Weights of a small audio frame classifier: muon at rate 0.011, 39062 training examples.
Rows from block 8 of a small audio frame classifier, named by matrix and row number. Rows with one number belong to one neuron. Each number is 500 + 25 x the weight over its row's rms, rounded and kept within 0 to 999. All counts start at 0. Numbers have three digits each.
After each neuron's rows are labels from the 100 clips, of 14976, where the neuron reaches its highest value: "responds to" is what is common among them. Only what is clearly more common there than usual is listed. The data: strings of digits, spoken by a formant synthesiser in many voices. In brackets: how many of the 100.
# fc1: MLP up (model.blocks.8.mlp.fc1.weight, 768x256), inputs 86-171
# fc2: MLP down (model.blocks.8.mlp.fc2.weight, 256x768, transposed), outputs 86-171

fc1.457:510448478527488465514469459448495496452495509491427513488503481469500507451564494516542496503506484522524492490529471488503462466506525518534509512498491453489499534485495538444472487507526466538503497467464511484524517521517495533517505507542492479495504494
fc2.457:531513550450479486469510534524523482527551520510523501522507546501502428510522480554485502511510509497493449503495564499495512508489468534464499530521505520556512475461511476488499452486516511487482535469509512485496494473494519482526491496517526530511512552
responds to: quiet level (86); reverberation (86); muffled (low-pass) (41); last digit: one (26)

fc1.168:542511454515478509466508517513487505461522479510503507467495465458482487487499490492515520529429492470490474481494534484495514479443472519512479525518469492484497521516495531511484528502454530482465485478532531485533519508483543476499458531506505487559501501
fc2.168:519500490492522539512514496474503480463441499512488490492492521518519514517501516517494477508500511510489477511550524519501502517518530455496479530476496497493538472488546549536556536468481463491487500514499509506512516476522506513518528491481470488514478515
responds to: "zero" (100); last digit: zero (36); first digit: zero (29)

fc1.303:481465547496499542502521498518529516534503480514514496499481493522487484494508502482426510511488533495490504493538480510490487523483488459524513453492530500486497482474499497478481456521529484473538493507513517469480474537487491515478503470534573482526523471
fc2.303:479482525498495554451478480527550512514509515508542505511489501512530477472513537500519552547494455472452462471484481512499495463495536533529487475510524507468482503490490454506539543505475494463536502478504508522518502533505525483493453527486517526532484474
responds to: "one" (81); reverberation (77); last digit: one (46); pink noise (29)

fc1.226:489501494507458484496532484486413491480516500512482526511530513502477513524474519492516510485527528507518507486463510477484490497505487525551465504486540526466516520510525502493483540519500424478500489505491464469498514510473543510497526480449509567488513515
fc2.226:515475500527507492500433492493498528516464523495483494487525491486567495475553514506515475495488511512526501536545498533525517517516473437522548492500492478527514508485493532502481434485516531486525490521493475500506481466503479491498482497455488452505444542
responds to: "one" (69); "seven" (57); first digit: one (32)

fc1.722:505521550557511489486495474498492483471526497446497536481516447486469521545498481486517487496462507488495502535544506501525506458458510488531517544506488470522542514474475493512500459463534536514523477473517458516539500458487497484511429490526476513490500544
fc2.722:488487478494505505492483484531521543561500487512507476478526521489557525525505464455520485456528520524488504469511502475442441500460496478489507487510524458476466548520515559525476525502461504524482502520518516521498515501466537502492504496513486520517464459
responds to: white noise (69); "eight" (61); last digit: eight (43); first digit: eight (31)

fc1.566:479545514476492504512483529521559471507482509513474474442515510503498512509480516519512516514508509508472550479554499458520498538455490529479494480523474454499495509535480486458489468494528492532507399506515537494506494465508492504455529513446467511488554516
fc2.566:516543445496512491471515506502481498527516530504519513524508540501525447485529521487455494478467472449485493466500522467527461481475539492531508509445474525518508503495454441478486514516528498530477550499548503467504486546467543482521482485464502489496485470
responds to: "zero" (97); last digit: zero (33)

fc1.705:543518529494495490465567498493493509513484502473458544515517485470530464497531550503492550514509443478506499529511474487504472477477530544514535472507481551511508524468488467475536459490512443509538492482486459490489510495463560544553475463521520524493533504
fc2.705:479498521494541492478450471485493500526539488509517446533500551506467515519508505467468495472473527524523512479509511518488509505519481478488445524474481485521481493491459480472495522493544488546467494467505520495510503505484535471511540484482457476516470518
responds to: reverberation (100); "zero" (99); last digit: zero (56); first digit: zero (35)

fc1.273:503488528502511529457510543478522483503510485516484507487535497527463488492531514498499523495504496511514530455514498538489523450490506451483499471502479488505487506475502518466530463495471498495488500537481476489516480507494507480496556458542519485469462552
fc2.273:519510501497433476533533520505515533455510513487542487511466488495519509468473490461488515505506465485490503532502526523490458487475467522466495520487502485482500464529492496483508499478487515508510525502455558474515518522512486499529462442484515499474499462
responds to: "six" (83); white noise (57); pink noise (38); last digit: six (36)

fc1.461:534496446525536527539476451476475483525515510468476574536529512455501500484503513458465545501502519541508512464498460482505513500493484517489496465502486481495506494473523496461489504489521528500485516529490502528548529490473504477477513484551493476541527448
fc2.461:469477552490486528504507527497515509493511472487555474531528523479486494498501502485476510494528495531497506496513537489517469506512510464480503480519522438518492507520483496510546478507482518474515467510489495497492537446482504503562506520495470526502515498
responds to: number of digits: 1 (48); last digit: two (43); first digit: two (37)

fc1.140:499516498458496492473518519533502534492486479488547505522515512501535527474490468478514529480498530523481531500463504499513489539461544537516547521547500493499484496464453478484502508489426485484537505533501481481500504404535551497502482481498502500484454523
fc2.140:528492503521503486546491505454480471513486479500547494539510451510529499517479504515492498496516525502506487512549520487473461522530469516491514479485518511503431494493526514515486487498520514513500447540480541548506505534527492483510503533505497444505491507
responds to: "four" (100); reverberation (100); first digit: four (30)

fc1.93:515481506478498516528509522509464529465529510498483496529477470471513537475472476478477537541469541526516487517485518476499489523490457490491484497497533490490508466509492488468491474473514521500504503502510511510463535522572514452522498471382540492478500526
fc2.93:491486487540510524500507491494450481509476468516477485517475524481446467506488540491499497491529542551495516499512514526484470489514499510487534512469541530543476501497458456492474470531456506530512531450516494488522551461501482522536479518522505483531497533
responds to: "zero" (100); muffled (low-pass) (62); first digit: zero (54); last digit: zero (29)

fc1.169:497503527519518500521504484548508480525508489510503462507494478454486521455551487533490498522515526472527505545476494473513492513505475481521500518505488529470473517479494478518498438491523517538483535466495498536485470537519499453508485490485488476521476513
fc2.169:491502471501473476481496517565508479481501513545442520508467485462512511521478477481463505471543499517482558489532498538493528454525506503495477497503527530523508506511522540516519477526506506491522489521491495479480503463495488539501483471540543460471448535
responds to: "two" (86); first digit: two (75); last digit: two (63); reverberation (61)

fc1.81:473495511484504498502456489495530481493508516524542504558500489508515437533478485497521506476474490457484516546499520506509482505468493542560473500506501481551510501472495503488496552470527469499478518505503525508484525483524550537511492494488532446490496543
fc2.81:507494481511525523511474493532520530469479492517501508458500477478480519540535488480476454494486472485477511511523512498551509492521535497466470552523498478530463479499505482552477462513509451503472509489465487569527529502480432498465482521489517520537510490
responds to: "five" (64); first digit: five (34); last digit: five (27)

fc1.488:539542480468502517486504516498486499493489514542494485518529498467485502498517491520491487487465510436473471495481520501448484467525529478481483480514499498514523524518484513494503461503492511497487517497451496481467505507492509512475496463449500484479527572
fc2.488:478490475481505499506518533492510493502490509470535515514466467534505515536491521503499490456471550500514508540492474509522508515480512512492555543525512497517511505467545539486491522493477491497490516460490530510518516443462493529503523465488519543505506481
responds to: "three" (100); last digit: three (46)

fc1.662:467471484472489484492458463485458516461498488493521482507515483565494516547465531532499488480491540533514456476503467517557517477504523483496530458492503492516472480497469485500483468493488494520520451499498520470511458486504500510481551475531555509515532490
fc2.662:528494504505496490512481477472517478458496498526480506464484478539542472475492520527507451523491493496500516498495521493470516493525534539469505529517527544477504513545509493488511462507500488438521507497518475524454494487424506539524539501501502516475466522
responds to: "eight" (80); last digit: eight (46); first digit: eight (32)

fc1.678:525513519473520499452506500521509518422519469500489503510478527497492512473486532479505533502513497519436486532471484464488548504475524496516472510531545485490483507481469478451534507502499494489499503425434524470520503473541519468529498497488486489474468472
fc2.678:429509491526493509488465483498523527475490520531509526508490497546528471519506475513513503514453470521533517488515535500468478470488484468510495493535495497465515512499563505537509482430518478524485527548526448501472476521523456528529480547475524516525554496
responds to: "nine" (88); reverberation (87); voice: child-like voice (50); number of digits: 5 (44)

fc1.76:500526516524481526496464520466439512490486541490502495542493528503477502471498534521468454493507477507542546501545493517496499515535549493501451514472486517513485508478510478465476476519478469456471498469546479484494458468469513515527469476488526515518541507
fc2.76:486534514493507509480483506480538494529511467454509481486531483512495511509517486474531507520467523505513479510454524508513556448527465511477531546503510462458476476531480512517507527456555525496499477478479518510526510507524450513508522517500552478493484495
responds to: white noise (35); pink noise (31)

fc1.601:497536497543483497463536510501501516461540492511501490541484519446479502476489463517488503520489544490529495515472521457545494507521497505530498502560513493511518523540500567531489508482513530497475508539524527490468495505497512476502531497492481476515499472
fc2.601:484488520496477552540504465478513516534527517506433511468464498474529522550494483484497506540513494562488499500482464514522491541514508467534499470456494450496510485497478545481475517495456489528451457465503486519527495529442489525491515530507529484529468510
responds to: number of digits: 1 (81); pink noise (36); white noise (35)

fc1.763:478489517524489529481537486472516499443516493526482519525492505520521485502504485519499506550512499554586483543504481509531483504476500481543487484490505493504493527439459498460466528493510479490520533447461499496502480508478475504486486500485549484488498544
fc2.763:494521493502538498460492511524531511513472497498525476511493498509494471531494488489485494505462524480530435495483509478509517510509418511490472498514550480500496493492526489490514476492522531501469455508501525511517494498514513483441501489516533486516516490
responds to: quiet level (89); pink noise (38); rumble (36)

fc1.278:520500499513509477452468537480518447525481536526489486472527461512531468530517454477534504497454528474526501491531483482498491516484503521516510516545500524490467498485495451530493528477509502507533437486513473519532447503517525537497482491480498494517468516
fc2.278:519500463460442493533498472498536495523527501485472495492520528455514490517499478466537493484519500538447524525502521507501524544501515540534525478493477515515513455514468472473470505490493468557518509476460516508534486493542502476497499498525459518471516498
responds to: number of digits: 1 (46); last digit: two (40)

fc1.343:550468510496491517455485517513489538476511472482525558517476511509502476509503491435504466503456485504478459504486516488490479491517498485541497475493515484498509529548496493467528500497537543493510497498487494509505510512479526513461506509481527486536511492
fc2.343:476528503476479501512533496518515491496516481509479485509482516522508525473493573516523532489530459490499556537523517509490505498490515478446487516515534477541500534465523489523468464516467475514496488500521505503512466496466496477486482483505487520474483528
responds to: "three" (91); reverberation (79); number of digits: 5 (51)

fc1.421:535495479482511515488512519479530515475520476494478514482520463514495521465467500487449517501478470487504482486505483507460483483508509556505500472485521494496499477478523506539520479493456527462519452518492500534532447503537483489517504427512504518481485534
fc2.421:510513508522507472481485481507528493516485474454481533479497500520506499454505511542534513501507499471498547509494488526498472464528532502461487488527505533466533488520473519491544475516506501487480510487496458499476522524516477502480524480474493544536521458
responds to: "six" (100); reverberation (100); first digit: six (60); last digit: six (50)

fc1.256:510539485508481562514474455494526493519488488502496497486498498541462504540515492527445505512471448507517478510526510497499505466487529508514512542542490522467494516525480509516548487487516513480484477495496504480491537522496513489468515486483510504498495469
fc2.256:491482445506472489498545488524479490461512536496522509471508490464496540529498479534536491501485529509509505488488520482534505493523526482529537525484483480561469492438465515512506503528512521510495495523478524521503516550447534552538519491470479479528478480
responds to: number of digits: 1 (82); white noise (43); pink noise (35)

fc1.246:484504485535543477529472503485492491512505503493470500500505472508510451491442525504482535486521506413477494527497516502516545485485481501483506484532484533512523468494492465527493497503531520502484490563513509590504530482455459534523464498525527507502514504
fc2.246:519511530509494528568446481503466501468486492506468499482489510569510480464474508509504503485489497493519498506481523510482446477478509476488462497496544513487494511528499480521485519527505507532504504544460520519546492482514494512509498506477524481496538486
responds to: "four" (60); last digit: four (29)

fc1.59:460503501478492496505491513519522506508471495511465506482498515473488524540471465523526487539486485493517516518492471471487501508472509546511474514527524520509480532519545479496479534477491513529489463494476500441453550528530468501469529478505526489499499446
fc2.59:484430555517506507529541454492525494508491472505505482520478526466478487484513526486479518521457530514513493520491514481465465511497510506483513488508523473504505497487512512523478520531482496492507502483500504509471481515451511544478473505512529527514506511
responds to: "four" (83); reverberation (68); first digit: four (59)

fc1.255:485470483453469553498539526559506483460527523481499515469541495531493520548508480530520498472448515526495486478532513481487511525515565455479538493538507475484545491464457509522532507515522480456507460490487506452518468478494467523472499495546495534479486518
fc2.255:481472521545518502525510455510500474469542530488509467499493526478530482515501496466502472489524498502502528547531500516471492533496512540457480493508500486513484515490474462510495447473478522523443498490499463490549501468538464494496545472511456420468469502
responds to: "zero" (89); first digit: zero (36); last digit: zero (35)

fc1.254:499541472510554501520551496537531482538522472560541516475530458481455508494525511475512518541509486516522518529463484491520465480470493453496525537488496524467505538493482501465523454454504502496492489479488523500543536534511517476485445529473500470518516515
fc2.254:474514481516473529520489553490482510458490471546491505481519526470518511530498534526507517514508510484497486494562506470509521498494480541488560472499513536507470488468461495504529516495476471518527455486497529485532507490494487458521481469501509510502492519
responds to: "zero" (98); reverberation (71); first digit: zero (50); last digit: zero (47)

fc1.437:476514518484512471528503482535478491482525460478475526521487501514499526515492495510517506561478522515561487468514472490488464519524476476510485523520513469429503504517443506481483510520490469495485450500524474548524530480486451516481520482545494483508517506
fc2.437:532505476522474501510464551468482490491470490501497473486504477522481495497486506532486492472527546507520516478496497478504534526530502508511453528512538505504488492509519490465513489487482542508468550530510506527486497521499462470503509482468481512517512520
responds to: reverberation (80); pink noise (40); white noise (39); clipping (26)

fc1.5:512479551519473471491509545526505514527483478478510482538537515538478448513531526507501505508492536495501504481528516467491530491496524488479542465526463501451510509503519516468500488504472502494512500538474460483502469495463489531507533530530467509486458498
fc2.5:452542500524525464547487492487466487507545490495461484484460497481501469580493472513494442495531492489512534532483496521476476498521517484481489532514516536497529490490498487476503515469503506502468516497482505474491490495503517494496513452509536489493511521
responds to: "two" (88); last digit: two (42)

fc1.71:494505504465480485468501501512494489537516500534463468486505488501468446482500479489521479475469512549527443470534499502507544508476515496505539503510504465476494555472515538522457530491505486449452507498488548497501503540515460498491497526520506510551540469
fc2.71:541500456481493516474502519497494501515484528455473556497506506561492480540471516477484492508495500516478480521509516504504517498499505525518494480471503528546524484539466475515552487467483502509506541488503492501486501479531516453463494538508531500477486509
responds to: number of digits: 1 (56); pink noise (55); white noise (42)

fc1.691:497463460471461490585521509513499482529523498510535478476512515497493489483517488527458494480503488506488474483536454464523495494525499487465516553513490492488484561504542529480533520453459467503452501459519498532480480505523456495504534504521482511551508477
fc2.691:498509522528529497492497513548515561472515487491460523526485511500474508481500547531514478491502522492498506495492474481491505549523495507497501493512488478482507452477520556501498539418518511470488500471520513475494461465511491547495452537479516444471502511
responds to: "seven" (100); last digit: seven (47); rumble (33); first digit: seven (28)

fc1.429:511486491476471487485531497516487455477470460492516518518495472483516469503513498489515532481531552518532484481504495558519470513448480532502541483510455456473462492501485497492523501539495521451508505522524453495525487493475494494483496490478504490495498486
fc2.429:520484480528512453501513503486493477529514480495501463514484519514551465542490503501467487499579503476512478545509484491502496522458496464501484518527520543462482503481540500541527489497480496472522490484497529472508470521546548490488509523480462460497477511
responds to: "four" (100); reverberation (87); first digit: four (40)

fc1.192:458464462535471493470481506486495508488499472531535472521508531531486504527479532508481525466486473490487469469519485552530488470560523511492479498512514526543482510519501501538494501510552543484513524473467492494501472511494522496477478461492481530534499479
fc2.192:543486482461511475537497536469480473523459510452504454513517515543448516453525474543474499479514474477471473492460508482539515520482520466494444525531482478512495518488502520506500505508508497497472506493513516454455525513478469542492515510533487510486488471
responds to: "four" (96); "eight" (61); number of digits: 5 (47); first digit: four (37)

fc1.227:532510486483475491505478506562510467508541475515500486519501536513462515468491505498518482475484479507504464491462519404523465461499528482501526533510507524465471488515479538525540494473478580521524503514526513498510484498456502496472496469495485556485495523
fc2.227:525504507484524460491472462505548503505477519504493497544454510439448470496500533511508509528499475544498503464456484587466497483451462495530529542522494504524505518514497493528491486502482496493489488462525445488504524480482503485498521544489548482502496440
responds to: "two" (100)

fc1.2:513519511560495513518479470463504505494509529519514524479503547525477447533521508480557474480553509493490499516503531492474520491492483485486477540491496490509492491525486462469535490502547515511506454520535462502496510477551483494452483475467503509516519561
fc2.2:493452480497487466497450528493464449518550469471517483525476487524521478435473473484501538468529490521478489507528474490513534496491495530506520518528508519498525487512501496520451473493469510485542501445506509499505508501526474494500523500509508501491479479
responds to: "nine" (69); white noise (35); muffled (low-pass) (30); first digit: nine (30)

fc1.393:477467494513497498495501460534511522530518480464467479512472478495504525546496511500490487477494514512494538505511492509490516534505482471500502516527533472506524465502483553488542464455484503489508521512554492491453498480476451477509489523477475447514472451
fc2.393:483544506513507506545500480512478554510501482497476487474507464524489527498452504526512480514487551504446508534509492511473504481483500495535538440523494456513460486456524449499468538496488469488486530504488497483508480543462492534528512455512481493508530537
responds to: last digit: eight (31); muffled (low-pass) (29)

fc1.245:471517481476470563539469525507501516444510485492499478473499487509507481510517450521476492498496501534539463500495475447515507484523496458504515501489505468531506502471489551472490479457496541524488514505554506486509525455478481538427537518517478500488513501
fc2.245:522479495501541484456534534476460479493521495513466500514435510475460477459506520472496497466519493516485526495527538471483511502511508504456459453492527452525511545463479477540487523483496513491473541481510497532499503521522484525507526539508485491473507480
responds to: "four" (100); reverberation (100); last digit: four (44)

fc1.595:504548519483504484484507499450559456518551483519498474465485511468495485473502490509493512531484516501478512487452490530467466468498539465506492507533477472471486488474505463510514430486501529533476471462493474502482502508493522521475525454527539496517477468
fc2.595:539450478508520490520475498488473541475489502514495482459480523515523502475535514500502487496505495485438539530479481498484539492529463554493519541476490537467437527493502490492469524484478476495531493495449475489501501564460494506474480521483501486526484519
responds to: last digit: eight (40); white noise (36); pink noise (35); muffled (low-pass) (30)

fc1.528:526455450484501530451554519512501510479453511502490433520520503548472509483481529500523504499475520496513494525482509497469472469510517498523497497541485524501420484519484497483454512517451504454506497473473512512541466513485492556519507477495484492521509481
fc2.528:510520507484508543528477491500518558550493496478489467496502475514534511481498505473476515475515482555469513492458514521518515471520501540491480489430487473489533456478496525520508480481502496575508499514499511482498498487537510495503498515535452482473519573
responds to: "four" (66); reverberation (61); white noise (40); last digit: four (34)

fc1.430:499514517526525548477484504524471482502486480532484508525526503506532533512455515504490509477516566507536488485502515528450472501510530537490472514424502516528510496507525517512524495481474487465527471489511488511525487497496505450474465546502449498512419485
fc2.430:489479513480522481529510482497506472476536579495485513500477491478492512487489482474500507503495457493449491519489499478534504490486474504522492499496499496444521488445470489526464487523545436494517488518509527485421478453493533518511508491491510480551487531
responds to: "one" (100); first digit: one (90)

fc1.697:504543495495543518480503507531498449516516454523534513530494554480484506506526511499488501472519419512533491490528496491500504491543536468506490514471488466482537476511509528475523472504519502511524502446488465532467510543488503491493502527470487494508493535
fc2.697:486539521525498510510502551492476490465490498530482492502495508503463528506486491514478503512499546459504548509525529540524478472511512524545474448511452534517453513521477513466458506524508490486485513497468496461529471506484530531523525493527524516506584472
responds to: "three" (100); first digit: three (79); last digit: three (71); number of digits: 1 (50)

fc1.733:458500508517502502482501475475483474482508481541499508520484480500493479541451469483477481471468508503491437518534530520503519473476480478518527543548477488506470468496482510470460527483483518471502513522520498541495447483486474534477522513490459485535492554
fc2.733:509470493518504481524483505530471547488507510463519521498507502505497491505511479451500469494485514495515459519497538495521477491513570478541516493492486504517530522482536512521474514513514486525470511518486504562518469477507494453513508479555509559499499525
responds to: white noise (35); pink noise (30)

fc1.638:539518508553519484562486484511509460480532480500520487477549512480525466467505464510524511504496505476474520450471510502514484481494513485518526476493494483515528481518521511490550486472538508506442487510476528554510527499497505518517500498485512526508548479
fc2.638:509537491497480514499489479464546505527512486489527512498479500526446484546477482487503505527499517495516501522522507496462484478492493551480508504516504497508483462503524515473544513499472525452484498444510537458488449505505475474490487538544506457484474481
responds to: "three" (97); reverberation (74); first digit: three (41); last digit: three (29)

fc1.99:514501487514519490525529545498513506468521523475469529482515520448489438538482472476506502521504537484535492525476472529490426499494504434499504509503467471511544479504478544506519489441478524512473508488531512505496510509478501490473486475463470551501502421
fc2.99:499476513487452516521531525505530484500541530516537523500507509518488493477470580483473518525474464489461510461519520449504546446512512532520459451530512516457532562497456483503523510520544537497523498492471503511486495494513486523517490529504488507479476502
responds to: "one" (100); reverberation (93); first digit: one (30)

fc1.359:468524509477491509498492523533508521477477485490506515545485518458546503533506462507484481519467526544561501514538520518532535489473486451519505458507504512523514483460478512471508503497480509491471501462485491527499445495517489492487497501503468502500488531
fc2.359:488486515488529555479445546498526484473524473504497481524490519509505526490509519514482548494493530506511453456476469456505540483518507515494404519508526489502516483508533499507474462480472519467438485503470481509485496478501498470463486461502490514503459488
responds to: quiet level (74); number of digits: 5 (49); pink noise (38); rumble (38)

fc1.720:524491497505513506479498507501511568508506485483494496527543482478517475486487492494465502523509495509543467511519532494525510480489519475479500500520484513496503509501490526519481537521494482452550495473486497501473505475479557489476483490497511464495478476
fc2.720:494506498469489483501519469515493484498521522507490455510505460532533517503504511526549463499470492455480515455498523515503508518484523473494519494486519494487521484539482449526505517530477507453505524486451520481574483478470474524521568494501492510494491488
responds to: "eight" (82); "two" (55); number of digits: 5 (41)

fc1.58:449532532533500465493501523486500537567489498531522499525494476478486501479481505464534466530511488508524471504485500480496470508519549455535485516504488479496478453497511560496513463463476514520489466505507509491520462555484489473497517494501559504480500506
fc2.58:478491528469503520488507500508484492538506484477540512531512520525480491493472513464484529497481456493516518470560503504489508537490525502502493462465527521476519509536499509477503522506530480481501478487473472493476479508551549497492521503482519522513553527
responds to: clipping (41); first digit: three (31); first digit: one (29)

fc1.114:511526479524517515500510547491498518494474502491515454515517513481458496569502469475508436487539509528510506475531525473522528502471469491490492486475522526530539542530476507504480493510491478490495516544464461490500491548521516498505483448486519505516466492
fc2.114:515476491479465540505482484442489520513506470532553480495517505498455497523535476488494496474454511534482499516473508509569505523521481516483472521446490500476521510521523549514488518523489521495505485534493485463509542478506498484514497495489516502538486462
responds to: "six" (97); reverberation (62); voice: child-like voice (54); last digit: six (39)

fc1.586:511531513502490531453511479482499472485480490539456507478487521482506464508489457492496527505448486499549461499450491502488480507512520553562553491524513492523556490525483492488474514480516487503470520511555500511486552504520485480478492490536499479539531513
fc2.586:495480480505454557541485525505533521504505494498546522497523488507480490507500510479526480509529504561531470502488502537522534511505515467513492519470505517544492509516512505495482503492477510542509461478493497540511492529495475480514506485516524476511509503
responds to: number of digits: 1 (71); clipping (39); muffled (low-pass) (35); rumble (35)

fc1.115:511517488532509494520470541479498484498517472524514503498483520491473447508503490486484460507476523455478485525493510450491546481534484480492478522488521551477508550465497481472554486450519477521477487510523480517523517509450459512488482528524511515501529537
fc2.115:529493508488474487508506495526502520517494517514474538506529514513473485477480499499544506488527500496516476494525532513510516520523506545473502475502516539516522515555517491498493494524438527490509487490537514474472482482499513452523532461498517520487490501
responds to: "three" (88); white noise (51); number of digits: 5 (46); first digit: three (31)

fc1.412:510462511464510490518524486498494499482530489497491531474521512501494503497547493511504504468466504481486472512514475491525432490522450486494493502501490480491528490508467482500513513463471501481471451482498481538523517496507516558538508546535498499521479473
fc2.412:467539509543469526507508493480513494460484485518508513479486491536496493498475489518535476489545506473512521507479500514508514503517497491544526540457496501518500480532483482497473536522531518514530510485519535493512447491488526511439479475448493492470545492
responds to: reverberation (76); "eight" (53)

fc1.34:477512513535505446516512531478523514502481491455520475481516460509455504474502491472534501491518510506548479509490509521511502528493501524455488498495492465474504518465469477495482468518533512463463511472486469540537489466573517469502496467523511528460510521
fc2.34:530496526512512530499505475558521521533468484511524513502555536475509509476555491491549487477488557473491476501477496516450484486476542489508588490533475489506482492502499477527488512456480530491470519533486482507519506506465494481486515496483482515479490523
responds to: "eight" (62); "seven" (59); number of digits: 5 (46); white noise (34)

fc1.687:504482484552492463521492494506493525524457484509567496493479518473493488492463443469528507495507501531542476500460537459547544480471486493515515498528483512515533478480493488496463525506512544524465537505484504483516458471506530535445535479495515496508469512
fc2.687:485475516516496508559517498478546507509532518513495501468484485477495486451492540481493474502484470500526482526450475497465523533529504537499499473495479529533505430473505511485482525493454508554509441436486492481523501471489507496537497506462538515506478512
responds to: clipping (37); last digit: three (29); first digit: three (28); last digit: seven (25)

fc1.210:507515495522457533500557522524512506513497507537522473514501521543495481480493505475506483505485533486538476486517506451492479494484516471443544491529469501506506501501505509530496497524517499506512513509512509494531525468466466492425506508540463496551488512
fc2.210:503490500485509488516501499472535508480503545465505480472502470465506487560492493481457503510502451505461517509490488543497512523494515510493495515455526473468516535470475497491501470458502491522471469521492452527493503551512529484494526524503541468461504448
responds to: "eight" (69); last digit: eight (27)

fc1.544:464459456508516512499498464492518511532445538475517505489470481499463512497526512483506470455474519484531486507516471472500548545468482509517518508484525507468515489458473485463513520506471505526483529481517530478523476484497477512485490516504509462527496488
fc2.544:482506526489490460503504465513521529486517500485488537497492493540499507548535518510521469501496484491543469498557530493463532537510500534489473530538470523534507512505495474471548524487493511502502509512537465513491506558495489491442558518537507467512507478
responds to: "zero" (100); reverberation (99); last digit: zero (56); first digit: zero (52)

fc1.522:477496504473495521530521546503526528506515463531484478490512469487463518533507466509504537489517518494508457540525514526487510524474508506526481487525487530464502518495490535488477455454486437475419529457505503476481506485477467442483505500477510500512481533
fc2.522:497497536513479498492517469471476455483476498537488524509485493468464472502476517516489526504484537508508469472495508476515512499540502538504529501464486481574500537485504475509503472523492544518532496502504540498515510555482461505466492533489487500458524511
responds to: number of digits: 1 (46); first digit: one (45)

fc1.707:501527483525504525493474535501493474526498515543487469491502521500477490518500478501469526461460514510504481474478541487499550478510499490467511508485491480530487485495488468497474515522552470499506460497558498566481495475524501518506491492560525449472501472
fc2.707:486469521485489505489484495510483504521495473498498498521486496475464509472475488505513454527474491490486508484495494494514502491503483574513490505503518462529525499491498517470501535537485523553481509499522495508503525515547502515581424469468524519478531510
responds to: last digit: eight (29)

fc1.651:481523515488494475480481526539506524515538506532495502507478485512494505491514455524493511537539486474477516560507517505530482491494539517480532467524481483501523459508462535498540500545464447473523512490503525517494503499532471530490514503472487524537538453
fc2.651:500517481501511479514508535466513499470460488497517459539488483502482513498493515507530476517478537532528509522545498527460554493441552464510523525498480490511446475496467519481471491493517529530512513524469480488502487518514478520512503515471513535500481519
responds to: "one" (100); reverberation (79); last digit: one (48); first digit: one (28)

fc1.747:532485505523487489509465494478516498504531474469466479458538519445509484543503526484534441528509529497499528524502487507488516492492546465485469493480510526483518504540533479461454503521534496512549474475486506491527486458486483537494507480485520501483472517
fc2.747:518477483497487512476501517510478501527476504534496535499473500482519545490522478491461523466465478547522489521459508512532499501516483505519526541499491495517479502487461511517499506506492467505462518538526507515513524521492497504506495519495491514474493484
responds to: "nine" (85); last digit: nine (57); first digit: nine (47); white noise (42)

fc1.422:483504510518463540500503491494525514520497499533518485524539513490516528514472461508531529477519468515465519506497546478472485522471531463468506491525506470494526470452524505513534506467516523483525480466445485489506498509539543467544488535522477490499524521
fc2.422:453500492496520458555460491502499507512478519493484518524501469479480508564466500515512513491497526458502505518490490511486477498532496493495505521552487501495474512512475504524507482484498511464480502469510495527468511511472527492494498467462533507501466503
responds to: "three" (100); first digit: three (69); thin (high-pass) (32); last digit: three (32)

fc1.339:519510501514521458526474519494519521503467483466469488459457547521507463460519520523502550466499492549471558542494489498478470458483482530534494464509465545504473484482529483504507492514535486507503477457502480494489495474500463526496537521485509516504480483
fc2.339:453509480493550441474477520520494511470524500554502517537547507499518475497509525514477537516511483445478493506499464507500481537472513505518474557509493510508467527504484490545524512497519471499523497537473459506520461518481533480487444554518515510497468498
responds to: "three" (61); number of digits: 5 (49)

fc1.661:468522493560475458503514519471510483464497458523474504501478478513512532500484475461523517472449490462536437493498506527506526539538505467462536468503510516492508525466512535501527468521470475459473474519509448507469450498485504446512501519498521464508517497
fc2.661:547510534530496520559485525469495498482468490507537508532490496527510453553512519497495511508504497547444462523507505519494448504534509494518478478480535484488495471460503492523477505519472518491476502492528569495476539503554490498562459484490528515503481490
responds to: "seven" (89); voice: child-like voice (52); last digit: seven (43)